Rows from block 5 of the image encoder of a small model that answers yes/no questions on an image's attributes, named by matrix and row number. Rows with one number belong to one neuron. Each number is 50 + 15 x the weight over its row's rms, rounded and kept within 0 to 99. All counts start at 0. After the name is the row's rms in percent of the matrix's.
Before each neuron's rows are labels from the 100 images, of 14848, where the neuron reaches its largest size: "strongest on" is what is common among them; "patch colour" is the nearest of a few named colours to the mean colour under the peak. Only what is clearly more common there than usual is listed. The data: made-up road signs on poles.
# gate: MLP gate (encoder.blocks.5.mlp.gate.weight, 336x128), inputs 0-63
# fc1: MLP up (encoder.blocks.5.mlp.fc1.weight, 336x128), inputs 0-63
# fc2: MLP down (encoder.blocks.5.mlp.fc2.weight, 128x336, transposed), outputs 0-63

strongest on: yellow face
patch colour: brown
gate.161 100:69 69 38 46 57 48 55 41 43 26 68 38 63 69 66 50 49 70 77 66 33 75 46 43 50 71 45 68 56 58 64 63 29 11 64 69 39 54 66 79 82 57 55 51 53 06 53 57 61 61 58 27 79 62 69 58 61 61 61 24 47 40 49 77
fc1.161 098:36 40 56 47 62 52 57 55 42 45 65 11 44 56 78 72 42 28 30 47 10 31 45 42 26 51 54 30 22 37 57 45 52 57 52 41 67 52 59 33 42 71 56 48 46 69 69 54 42 58 23 67 35 31 58 23 63 60 75 50 58 50 69 10
fc2.161 098:65 49 38 59 51 55 46 40 75 38 31 56 55 35 61 55 71 32 64 74 64 59 53 55 44 59 52 77 57 48 74 30 51 29 37 35 38 44 66 23 57 66 52 28 66 53 62 19 90 27 68 37 46 50 58 42 62 56 60 53 53 68 47 55

strongest on: red face; purple face
patch colour: pink
gate.69 110:88 26 43 62 30 61 65 33 48 52 52 64 63 36 66 48 75 57 41 66 43 54 49 58 70 29 48 23 49 41 60 36 73 43 42 37 57 63 72 61 26 42 60 63 52 51 63 71 49 59 30 37 34 68 48 36 35 69 54 45 69 52 39 52
fc1.69 109:21 69 41 54 41 63 39 39 63 55 35 46 71 51 41 69 69 48 31 68 39 59 63 50 53 55 35 63 60 43 70 14 57 42 28 43 46 35 48 31 39 53 31 59 40 51 49 47 43 58 54 54 63 41 50 62 76 72 18 27 78 58 86 58
fc2.69 106:67 67 13 45 62 21 88 44 49 30 51 30 43 65 54 60 41 45 43 54 41 48 65 26 74 64 37 34 57 61 68 42 42 43 66 63 55 51 55 47 57 61 50 53 42 54 79 49 86 60 26 48 39 64 61 36 66 44 51 66 34 49 78 38

strongest on: red face
patch colour: pink
gate.312 100:33 07 65 66 31 21 34 23 63 32 49 45 64 48 53 49 36 49 79 56 35 46 52 32 39 60 61 49 54 48 25 53 23 41 69 26 25 41 46 59 57 55 37 72 55 53 49 57 65 62 54 74 46 52 67 57 44 69 39 40 09 33 93 21
fc1.312 094:66 99 31 35 76 72 49 72 56 61 44 66 29 45 54 53 42 44 39 45 44 48 33 69 60 67 62 59 30 61 72 42 59 41 25 62 56 63 42 53 71 54 51 32 59 58 37 31 49 49 43 36 44 48 49 31 34 53 70 43 76 68 15 71
fc2.312 103:47 53 40 37 33 56 35 37 53 37 32 33 55 42 67 51 57 52 75 44 65 69 49 37 23 40 73 13 84 54 32 55 70 36 77 34 43 72 43 52 30 15 43 61 59 73 56 58 57 27 51 82 65 31 43 50 61 75 57 34 37 46 66 60

strongest on: brown face; orange rim
patch colour: brown
gate.327 087:37 30 42 62 36 17 56 52 52 44 54 35 67 28 52 59 61 64 59 67 51 49 52 61 67 47 40 79 55 20 33 41 35 53 28 43 48 38 50 73 50 65 61 42 51 70 38 55 55 43 43 46 42 55 65 46 61 77 56 13 62 50 65 85
fc1.327 078:53 46 68 62 90 56 77 64 41 71 59 46 37 55 32 27 56 43 38 51 54 44 37 53 52 51 43 42 42 44 64 68 66 50 48 08 32 73 38 33 33 46 42 46 36 55 62 57 28 45 46 62 92 47 29 40 70 49 39 88 30 32 40 43
fc2.327 086:57 24 48 64 61 50 39 49 49 29 56 68 46 29 27 46 54 57 51 47 29 40 51 89 56 49 36 47 44 65 60 60 33 61 57 35 49 68 61 34 54 48 36 26 56 64 37 32 47 44 49 48 44 45 70 33 67 63 28 47 31 34 62 60

strongest on: yellow face
patch colour: brown
gate.189 098:50 33 55 35 40 25 29 46 35 54 60 60 37 69 29 38 41 58 62 46 60 65 33 73 50 36 14 46 64 72 63 55 66 43 80 62 48 37 49 45 51 32 63 36 61 55 53 52 47 62 38 32 73 74 44 21 61 35 26 48 72 57 56 35
fc1.189 102:47 55 55 53 59 61 81 07 59 72 29 36 61 51 35 61 32 47 53 66 33 58 76 66 42 74 52 64 54 43 62 50 33 58 59 34 83 41 39 60 38 50 23 29 53 55 50 41 35 34 38 45 74 70 49 51 28 60 78 66 67 38 52 49
fc2.189 091:58 64 42 53 34 40 50 61 45 39 52 54 33 85 39 67 45 15 39 74 85 65 17 41 36 72 55 67 50 53 42 56 45 48 66 62 41 34 62 12 68 74 22 45 60 27 42 62 44 64 59 37 76 47 32 64 53 46 77 48 56 49 40 51

strongest on: red face
patch colour: grey
gate.219 102:24 66 77 21 25 62 09 20 54 58 24 51 74 32 52 39 50 40 45 67 70 72 63 68 60 30 49 46 55 41 55 61 59 64 61 54 52 55 77 48 24 49 37 65 45 58 70 99 47 52 70 49 45 73 52 52 52 48 67 39 59 71 48 48
fc1.219 105:58 66 58 48 89 17 24 46 56 83 51 64 85 52 56 63 40 66 50 47 28 38 39 58 50 28 53 74 56 59 61 28 40 44 49 36 50 45 56 48 59 40 40 37 56 46 42 48 76 36 51 41 62 67 52 13 52 27 49 68 38 47 60 68
fc2.219 100:61 21 71 40 27 48 49 46 61 42 72 57 35 57 26 62 49 46 29 26 43 54 75 71 58 29 46 61 73 72 67 54 31 44 33 47 37 52 19 52 21 49 60 54 30 47 57 44 40 82 35 63 42 70 50 66 71 57 62 49 63 42 68 61

strongest on: black rim
patch colour: brown
gate.64 101:73 74 56 52 64 57 59 66 45 43 53 36 68 58 73 49 26 67 88 48 43 43 36 52 56 50 57 56 35 47 14 47 37 64 22 54 51 54 38 75 33 65 47 37 56 44 31 50 13 63 57 56 40 48 57 52 43 53 10 65 59 60 57 15
fc1.64 105:58 58 66 83 35 42 51 61 43 44 33 46 78 41 44 41 46 55 53 60 33 21 27 37 24 71 39 44 46 48 65 54 22 78 39 44 84 38 49 87 39 34 47 25 50 34 56 36 30 82 53 52 53 37 70 71 35 55 31 43 69 72 29 39
fc2.64 112:53 48 57 36 30 41 27 58 68 61 57 56 38 51 35 62 54 59 66 73 48 59 48 72 33 33 28 59 59 47 51 76 40 58 73 57 36 47 31 47 41 25 29 68 39 99 50 62 28 52 45 34 42 47 38 64 36 49 44 52 50 36 38 62

strongest on: brown face
patch colour: grey
gate.281 099:37 62 68 49 50 50 50 51 63 75 36 47 45 16 70 51 32 55 82 78 47 64 44 66 28 02 66 63 45 69 50 47 37 28 52 30 40 58 45 56 52 67 47 67 52 69 21 51 37 65 50 69 25 61 60 45 46 85 69 46 49 60 52 99
fc1.281 090:59 52 35 41 46 41 23 50 38 73 61 42 09 56 35 39 13 27 41 47 44 43 33 58 65 45 39 30 58 26 68 46 30 65 47 56 68 40 49 48 35 52 68 47 53 05 58 37 60 39 76 31 79 82 40 44 31 14 48 47 43 56 32 45
fc2.281 091:62 71 47 39 40 61 54 54 32 37 36 59 53 49 59 40 74 73 59 48 56 63 40 55 51 51 37 46 40 49 57 52 52 50 40 52 39 29 34 28 43 49 53 69 64 51 37 65 37 71 60 34 46 43 52 70 13 61 29 40 82 42 64 58

strongest on: black rim; black face
patch colour: black
gate.142 095:35 68 33 53 47 57 46 36 30 24 63 58 65 73 47 50 28 34 47 71 58 48 50 36 39 56 28 43 68 74 53 48 38 60 72 58 32 67 56 28 39 55 51 67 68 33 64 63 60 61 73 24 67 48 38 41 62 45 40 37 72 59 39 23
fc1.142 094:75 64 68 67 58 46 37 45 68 32 73 28 30 50 60 53 44 56 32 49 37 64 43 48 27 61 14 63 52 59 50 34 67 41 49 45 47 68 66 56 28 65 71 46 66 59 52 69 49 27 55 61 33 35 54 43 76 61 38 33 67 75 57 60
fc2.142 097:11 42 23 41 62 70 75 25 48 26 83 59 31 61 43 72 34 49 55 43 34 57 89 66 32 47 32 67 53 45 45 55 68 76 54 80 72 41 55 63 32 42 57 76 52 22 48 61 35 54 47 53 62 63 54 61 52 69 37 42 70 40 50 74

strongest on: yellow face; black face
patch colour: black
gate.129 129:63 51 65 84 49 71 61 69 38 34 51 66 45 67 68 59 36 47 49 47 66 43 39 66 64 53 70 87 47 54 53 62 53 67 58 42 41 57 50 22 46 58 48 30 66 61 58 58 40 32 59 62 53 59 83 48 71 26 41 50 56 31 38 19
fc1.129 140:37 54 44 67 48 41 45 31 28 41 33 24 78 60 58 50 55 62 71 37 37 56 43 59 69 43 65 40 47 46 69 84 57 60 37 55 43 41 43 51 51 46 26 45 30 56 73 45 62 43 59 60 82 38 61 43 45 39 73 62 30 65 89 62
fc2.129 116:35 41 57 34 84 59 36 83 51 64 40 20 55 62 34 45 62 45 52 47 54 65 66 32 53 70 31 42 41 64 60 46 50 32 75 72 30 60 37 64 73 34 61 45 43 44 24 39 60 43 21 59 38 34 51 68 27 73 60 36 27 61 51 53

strongest on: yellow face; cross
patch colour: black
gate.39 111:55 68 51 47 79 37 46 58 22 68 61 42 22 59 83 69 56 43 85 31 38 42 61 59 66 60 46 35 52 61 29 50 51 42 45 43 54 42 59 47 33 39 54 76 49 32 64 71 35 44 74 79 63 54 58 52 57 26 41 46 23 22 61 52
fc1.39 114:43 37 63 48 48 52 66 61 59 51 58 67 42 44 56 82 50 38 33 77 35 51 17 48 51 52 64 58 73 53 45 41 25 39 53 35 39 64 59 42 46 37 60 30 60 48 08 50 35 70 46 39 35 57 47 51 25 38 46 40 71 63 24 48
fc2.39 105:76 74 55 49 66 38 46 54 36 73 58 50 54 51 50 71 38 58 67 28 51 37 48 44 55 37 47 39 68 76 36 48 67 30 57 70 60 39 45 28 63 57 12 47 66 46 76 63 38 36 65 43 37 52 54 53 52 56 53 58 74 52 39 59

strongest on: red face
patch colour: red
gate.9 092:44 36 74 45 52 52 39 24 56 67 58 29 38 66 52 35 71 28 44 54 50 60 39 58 43 41 43 55 46 63 13 28 44 73 51 30 39 73 37 40 11 58 67 22 65 57 64 56 43 50 48 38 39 35 44 47 76 27 55 59 45 54 41 30
fc1.9 100:45 69 75 62 26 87 60 68 75 47 23 42 46 47 67 41 34 34 77 65 35 52 69 33 58 66 29 38 66 64 53 65 44 64 33 54 43 64 47 72 44 40 53 24 48 59 46 35 61 36 47 57 54 68 38 31 78 47 53 50 51 45 38 33
fc2.9 098:39 50 42 74 29 48 72 43 52 36 71 51 32 37 44 34 64 48 49 53 29 66 45 22 48 65 53 88 37 54 43 36 42 40 38 63 47 63 70 66 52 50 60 63 57 15 41 52 35 64 63 50 57 52 41 58 17 64 36 65 26 50 54 50

strongest on: blue face
patch colour: blue
gate.243 095:30 50 28 37 33 40 29 47 45 35 59 56 59 55 42 45 77 67 42 67 39 43 27 55 12 49 87 44 64 44 35 78 33 49 53 74 60 44 58 55 55 47 55 81 33 57 44 40 39 55 55 31 26 43 82 18 36 41 57 57 57 51 60 66
fc1.243 100:59 62 52 59 42 62 32 66 62 56 47 68 53 62 58 53 52 44 78 44 46 62 65 52 63 47 41 45 52 34 51 40 60 33 62 55 65 41 54 49 60 47 58 39 93 65 86 49 23 47 55 45 37 48 64 69 29 42 46 50 63 70 46 55
fc2.243 102:35 37 50 59 58 55 54 65 56 43 45 74 19 89 56 19 62 69 51 65 48 79 68 36 32 54 37 59 57 72 66 26 60 76 37 66 69 52 66 63 29 42 39 39 64 48 28 59 80 56 26 50 48 68 60 66 69 51 54 58 85 60 23 76

strongest on: brown face; black face
patch colour: pink
gate.276 098:38 39 35 49 47 47 34 49 61 68 55 66 44 81 54 38 20 44 60 45 70 57 90 74 43 37 68 63 43 34 49 49 19 44 63 30 46 46 60 31 40 51 38 56 39 66 39 46 59 67 71 57 48 81 64 60 50 73 65 45 55 75 41 67
fc1.276 104:46 27 39 44 66 52 40 56 32 37 44 40 72 51 55 22 66 62 61 54 85 55 39 51 26 47 69 49 39 57 54 75 49 62 63 41 25 48 65 33 65 66 78 46 52 44 52 35 25 59 23 55 73 47 53 60 57 57 16 58 47 50 25 57
fc2.276 097:35 45 61 73 39 53 54 26 25 48 52 49 27 74 47 69 46 41 17 38 40 35 72 48 64 48 52 56 63 56 46 68 47 60 48 46 68 56 42 42 55 33 66 43 34 56 43 64 66 54 74 55 48 61 60 64 21 27 38 43 19 55 51 45